python train.py --model="multi-label image tagger" --image_size=40 --norm_position="post" --conv_stem=false --layers=16 --num_labels=58 --beta2=0.95 --one_sided=false --warmup_steps=300
Rows from block 9 of a small multi-label image tagger, named by matrix and row number. Rows with one number belong to one neuron. Each number is 200 + 20 x the weight over its row's rms, rounded and kept within 0 to 999. All counts start at 0.
Before each neuron's rows are labels from the 100 images, of 14976, where the neuron reaches its highest value: "top examples" is what is common among them. Only what is clearly more common there than usual is listed. The data: made-up road signs on poles.
# fc1: MLP up (model.blocks.9.mlp.fc1.weight, 1024x256), inputs 128-191
# fc2: MLP down (model.blocks.9.mlp.fc2.weight, 256x1024, transposed), outputs 128-191

top examples: grey rim; green face; square sign
fc1.396,171,213,167,194,275,212,179,210,209,184,184,183,210,189,181,228,201,206,230,201,215,231,188,203,198,199,191,232,183,213,183,194,252,207,217,252,200,205,208,212,218,167,171,185,194,179,165,182,168,211,215,220,253,205,227,188,187,185,192,215,206,199,218,181
fc2.396,155,182,214,171,194,214,203,202,227,197,199,245,177,231,201,185,194,226,222,206,207,195,212,164,201,207,185,215,209,229,188,187,174,171,168,182,202,182,179,163,179,239,228,200,220,220,236,219,207,198,180,190,180,212,200,200,205,171,205,156,206,223,186,178

top examples: brown face; red rim
fc1.410,212,143,212,189,177,217,197,215,209,179,229,212,208,167,191,227,181,209,179,197,229,177,191,191,203,161,189,240,216,164,220,215,202,213,207,194,251,188,217,224,198,208,173,221,190,170,199,192,182,220,180,212,218,202,237,162,170,211,199,179,209,217,203,203
fc2.410,209,241,181,197,214,170,155,216,186,214,186,192,181,228,186,194,189,212,202,161,207,179,177,174,224,176,208,211,170,189,200,182,193,197,204,212,185,198,186,188,192,204,188,208,203,222,180,210,221,192,223,202,222,189,207,192,207,157,210,174,191,202,194,203

top examples: blue face; brown rim; teal face
fc1.588,195,195,212,200,180,156,205,227,207,223,175,191,174,209,226,180,191,224,186,195,161,209,199,202,191,179,205,178,198,204,209,196,223,205,204,189,183,195,204,210,189,212,199,182,233,208,226,197,186,201,189,180,192,207,205,178,190,190,208,177,171,187,236,206
fc2.588,209,216,214,198,200,194,180,200,176,185,184,200,211,233,171,228,165,226,199,221,165,159,215,192,214,172,196,197,175,179,192,210,189,198,189,198,201,193,186,175,228,252,190,194,232,207,190,213,196,185,191,188,194,232,194,190,187,184,161,203,187,187,213,207

top examples: grey rim; square sign; yellow face
fc1.551,197,205,171,188,180,219,215,221,193,204,171,213,178,226,192,232,173,196,229,187,152,190,188,209,197,209,215,183,165,192,242,196,216,194,210,191,180,209,215,202,214,174,248,196,213,232,183,200,208,223,189,155,237,194,227,178,204,166,211,221,224,168,173,182
fc2.551,205,191,190,216,225,184,221,214,173,206,224,211,164,201,212,225,158,192,197,199,196,241,208,207,185,174,150,204,222,137,171,187,195,204,171,191,212,182,171,235,208,199,200,231,198,198,183,175,186,211,235,194,222,216,162,209,181,189,213,220,193,195,246,249

top examples: blue face; grey rim
fc1.604,218,182,204,173,197,152,209,220,189,185,180,189,212,226,186,185,193,192,179,158,172,246,213,230,190,213,218,181,202,225,203,203,196,195,246,196,139,181,189,211,214,165,207,189,192,228,198,167,210,186,191,212,191,221,196,207,164,223,215,204,165,214,217,201
fc2.604,243,206,243,200,194,221,172,216,206,184,196,239,187,211,197,231,189,243,208,216,192,192,204,211,221,158,175,190,203,182,231,262,166,235,208,194,176,217,194,184,217,224,190,220,171,172,199,181,192,190,200,179,187,211,236,181,208,225,196,163,231,201,195,214

top examples: brown face; black rim; E
fc1.648,206,170,168,202,217,210,182,188,181,206,176,220,239,193,197,228,204,193,232,191,208,158,182,203,182,242,231,207,182,219,176,210,211,190,217,214,230,197,174,198,177,194,185,187,217,214,199,225,209,158,208,189,224,215,190,210,192,193,203,212,209,207,153,175
fc2.648,230,198,202,152,167,194,238,186,216,234,206,164,188,233,208,167,210,203,208,198,201,199,226,182,206,182,204,193,224,189,186,200,224,192,207,200,166,189,233,193,206,222,210,202,202,213,205,188,206,218,240,217,195,250,188,238,191,186,216,203,181,206,195,202

top examples: brown face; grey rim
fc1.31,215,199,202,192,189,192,139,202,188,182,200,194,223,200,213,199,221,184,157,232,193,195,203,182,242,214,182,212,225,183,198,223,188,180,225,172,189,205,171,178,201,205,187,183,199,223,208,152,178,196,180,192,208,189,196,206,220,191,199,166,172,212,217,182
fc2.31,172,233,216,192,181,185,212,195,228,237,213,214,176,179,222,213,181,180,209,162,226,193,203,220,189,168,228,175,216,220,185,202,191,183,159,195,223,197,224,171,203,144,202,206,194,210,184,216,199,197,197,186,195,181,164,215,221,203,198,205,177,185,197,186

top examples: brown face; pink rim; orange rim
fc1.249,206,196,175,222,224,184,221,205,214,208,186,184,178,204,223,194,206,203,207,204,213,172,197,212,189,155,210,244,224,210,192,174,176,208,180,184,224,166,230,207,172,202,170,213,208,180,178,216,225,210,159,153,244,176,210,179,208,249,224,166,169,200,213,171
fc2.249,197,195,217,234,204,188,234,195,235,204,209,222,198,215,207,200,202,236,154,179,211,217,200,211,199,204,199,175,179,201,217,178,189,182,201,207,209,201,199,236,206,212,234,169,189,222,167,217,186,199,193,189,166,203,179,185,207,170,212,223,205,212,193,146

top examples: grey rim; purple face
fc1.56,210,161,174,192,219,241,202,233,216,156,172,201,198,215,205,180,189,160,213,193,250,188,187,200,192,193,200,199,213,218,212,196,181,201,191,241,196,237,177,149,195,182,219,205,191,196,209,159,224,204,205,188,208,179,202,229,221,212,211,176,183,204,194,192
fc2.56,163,224,187,203,188,195,205,170,259,230,230,207,224,206,195,223,152,203,200,225,165,215,223,203,244,208,172,197,175,199,228,192,193,205,223,204,199,166,233,183,187,210,213,190,201,204,172,193,168,214,180,207,210,181,202,174,167,200,155,208,237,200,223,219

top examples: square sign; blue rim; yellow face
fc1.224,212,195,169,202,215,192,214,186,190,239,205,185,209,207,202,231,190,201,223,202,198,214,216,184,186,187,196,209,162,181,190,229,157,223,199,212,216,211,154,173,185,202,192,213,192,203,174,178,187,176,201,207,158,185,212,219,211,237,190,209,222,201,236,197
fc2.224,218,203,184,180,173,171,199,178,201,189,208,196,173,183,220,172,209,215,192,219,213,217,204,224,225,210,188,214,207,206,192,230,197,215,204,214,202,196,216,214,198,207,198,190,221,210,145,206,182,215,173,205,229,185,160,177,190,207,188,172,200,176,184,201

top examples: brown face; hexagon sign; orange rim
fc1.354,220,222,215,207,178,202,184,175,190,221,206,212,177,188,205,202,180,166,188,237,202,194,200,231,207,189,195,162,239,207,221,188,199,182,190,186,233,186,208,189,208,178,200,207,199,170,217,161,204,220,165,181,217,197,200,189,217,194,221,154,206,209,216,187
fc2.354,203,221,194,187,231,205,163,234,208,210,189,179,185,257,234,232,253,206,189,153,240,178,206,189,163,221,185,215,164,201,222,193,170,201,191,166,193,208,212,222,227,213,207,212,226,156,164,215,218,179,234,246,173,207,188,221,226,212,169,243,176,182,184,183

top examples: brown face; grey rim
fc1.128,172,218,204,203,238,179,205,169,207,214,179,234,176,205,208,189,188,212,199,214,225,188,245,214,204,227,193,201,227,168,217,212,178,186,182,179,214,208,179,212,186,255,185,219,198,168,179,203,216,246,211,208,202,214,177,217,231,208,184,191,189,195,183,222
fc2.128,189,210,170,186,189,210,226,224,197,227,201,179,227,221,206,206,212,174,201,174,225,194,204,206,169,210,195,216,189,212,196,185,183,186,203,226,197,218,203,190,219,178,227,202,241,206,202,217,228,166,197,225,188,189,182,206,158,221,195,167,238,218,217,174

top examples: square sign; green rim; B
fc1.380,265,207,207,176,236,209,219,212,225,231,193,206,176,181,215,218,184,180,227,193,211,181,196,211,212,176,199,163,193,178,194,190,207,227,199,198,209,196,198,189,198,207,181,219,193,216,209,206,191,153,194,181,159,210,153,229,190,192,202,209,207,160,211,228
fc2.380,214,211,228,192,232,162,187,198,196,182,165,190,223,223,182,203,203,212,208,231,173,190,207,192,168,176,162,216,227,185,194,202,234,183,214,214,199,191,200,225,196,221,202,182,200,164,211,194,206,205,181,147,208,197,192,200,188,196,192,171,197,209,222,172

top examples: grey rim; struck through; black face
fc1.106,168,184,190,195,230,183,195,183,210,177,229,199,254,179,194,184,202,205,177,211,228,180,209,157,182,202,185,199,192,195,213,225,240,203,223,210,205,196,234,204,169,188,236,176,209,190,183,241,230,186,212,230,211,220,236,209,188,209,198,212,172,169,224,204
fc2.106,213,181,180,182,176,207,219,191,237,236,223,200,138,179,198,192,208,215,186,190,186,217,203,226,205,174,160,205,199,194,187,192,189,203,209,195,221,215,155,214,208,216,205,252,212,161,215,205,201,189,186,181,181,189,208,172,232,204,224,175,178,194,197,208

top examples: triangle sign; white rim; E
fc1.509,206,189,171,221,187,202,195,200,203,204,179,215,219,190,217,181,206,190,197,172,206,211,209,178,192,202,168,183,226,167,205,183,216,210,240,178,196,172,188,195,158,192,189,198,172,196,238,204,170,212,163,174,199,202,217,215,229,181,209,201,208,166,174,193
fc2.509,210,210,210,206,232,181,212,213,223,195,199,171,173,207,192,209,215,201,181,210,169,174,137,215,197,186,198,196,187,201,217,204,226,191,187,205,228,221,193,188,185,213,197,211,187,202,209,177,217,212,200,232,235,187,240,235,188,184,223,209,211,230,190,218

top examples: square sign; yellow rim; black face
fc1.28,247,184,220,191,172,228,189,210,205,191,167,233,138,243,173,167,189,180,199,225,192,203,168,180,159,176,191,209,204,198,244,199,215,200,208,194,198,210,245,187,211,186,212,196,206,180,202,223,189,226,151,178,213,220,214,211,200,179,214,148,180,219,200,214
fc2.28,200,196,206,175,208,227,172,194,241,213,184,219,198,209,201,186,209,248,206,185,207,209,178,200,206,200,200,184,209,215,194,178,192,215,182,206,219,199,211,212,198,191,200,218,212,233,197,200,186,222,201,209,200,196,233,180,204,180,191,187,191,210,192,174

top examples: grey rim; teal face; green face
fc1.135,221,209,203,215,199,182,168,182,178,220,213,175,189,225,209,202,211,169,185,223,195,189,201,182,218,212,221,185,209,192,211,217,171,208,213,171,197,166,218,192,224,181,223,219,171,208,186,172,187,200,212,196,220,181,230,227,179,207,244,213,226,215,200,235
fc2.135,196,187,188,204,232,219,186,204,214,205,240,194,195,225,174,218,203,231,234,182,206,195,212,204,240,199,126,203,217,206,186,215,230,209,211,254,205,246,210,195,209,213,243,198,184,183,182,167,204,172,165,204,179,178,179,206,213,200,173,198,192,216,192,225

top examples: triangle sign; green face; heart
fc1.690,195,188,179,185,197,217,202,187,184,180,202,189,202,186,197,208,183,186,201,208,202,208,187,207,216,208,181,168,200,175,191,204,197,222,167,196,244,181,171,201,190,206,227,194,161,194,173,210,189,206,210,210,224,203,194,233,213,199,217,197,243,169,190,162
fc2.690,217,164,196,190,167,241,219,210,231,224,161,207,179,218,161,192,177,206,172,204,197,180,199,206,220,214,218,248,198,189,177,244,167,202,194,240,168,201,207,198,250,198,198,217,243,230,169,200,182,168,175,247,190,207,209,198,187,180,187,213,184,220,189,169

top examples: triangle sign; B; white rim
fc1.558,219,210,173,201,177,180,215,208,201,221,182,200,179,192,209,157,182,186,186,215,197,193,214,178,213,190,194,190,200,179,185,211,187,182,197,169,212,201,201,216,203,219,207,182,232,179,185,182,205,175,140,187,206,189,214,191,190,184,179,197,164,190,156,197
fc2.558,167,233,209,191,207,212,162,181,221,184,195,182,213,194,234,198,251,183,162,202,237,211,181,220,198,227,211,196,205,216,209,217,196,197,217,194,190,180,213,192,183,158,176,197,218,167,182,210,183,204,237,232,209,222,212,199,197,238,206,228,232,207,209,214

top examples: brown face; arrow right; bar
fc1.569,190,192,208,198,226,187,205,221,227,176,216,186,228,212,207,235,202,167,215,207,206,202,180,194,208,177,233,192,207,200,182,226,233,195,203,202,237,234,181,218,181,197,181,190,186,219,197,247,195,201,197,245,193,196,228,205,189,206,160,216,212,214,221,173
fc2.569,248,139,174,226,186,219,229,232,219,219,214,203,194,215,204,208,215,216,180,197,198,186,228,182,185,164,195,177,195,178,216,201,209,197,184,203,233,207,224,211,162,154,201,202,198,210,227,214,177,196,203,203,218,220,210,200,206,208,200,188,175,186,170,215

top examples: grey rim; green face; brown face
fc1.764,200,220,168,215,189,192,171,163,206,217,189,198,225,194,209,218,189,197,206,156,178,224,228,193,201,173,220,200,210,187,214,196,195,166,230,182,177,209,183,210,182,204,208,191,170,204,172,192,186,223,214,195,197,180,190,161,189,213,226,160,181,212,169,203
fc2.764,183,224,216,211,165,200,239,192,212,190,200,179,199,233,200,199,166,207,213,226,195,189,217,200,208,174,157,191,224,157,209,185,168,208,218,217,206,231,189,215,194,198,195,178,206,176,168,198,213,224,209,195,194,218,245,208,224,197,238,202,191,180,191,163

top examples: triangle sign
fc1.134,159,241,187,206,198,247,187,241,219,186,219,162,192,194,206,228,218,173,192,217,195,183,213,191,193,177,181,216,232,215,192,230,188,219,209,194,218,197,218,180,213,183,175,189,197,220,187,169,215,215,225,213,195,193,223,191,206,223,221,222,215,194,221,205
fc2.134,223,172,236,215,205,197,223,170,194,195,191,252,237,193,199,205,182,197,198,223,171,205,221,175,204,193,231,206,191,177,203,223,233,169,204,217,186,222,233,185,192,195,198,213,192,216,193,223,220,202,218,206,191,206,206,196,194,200,206,192,221,189,166,211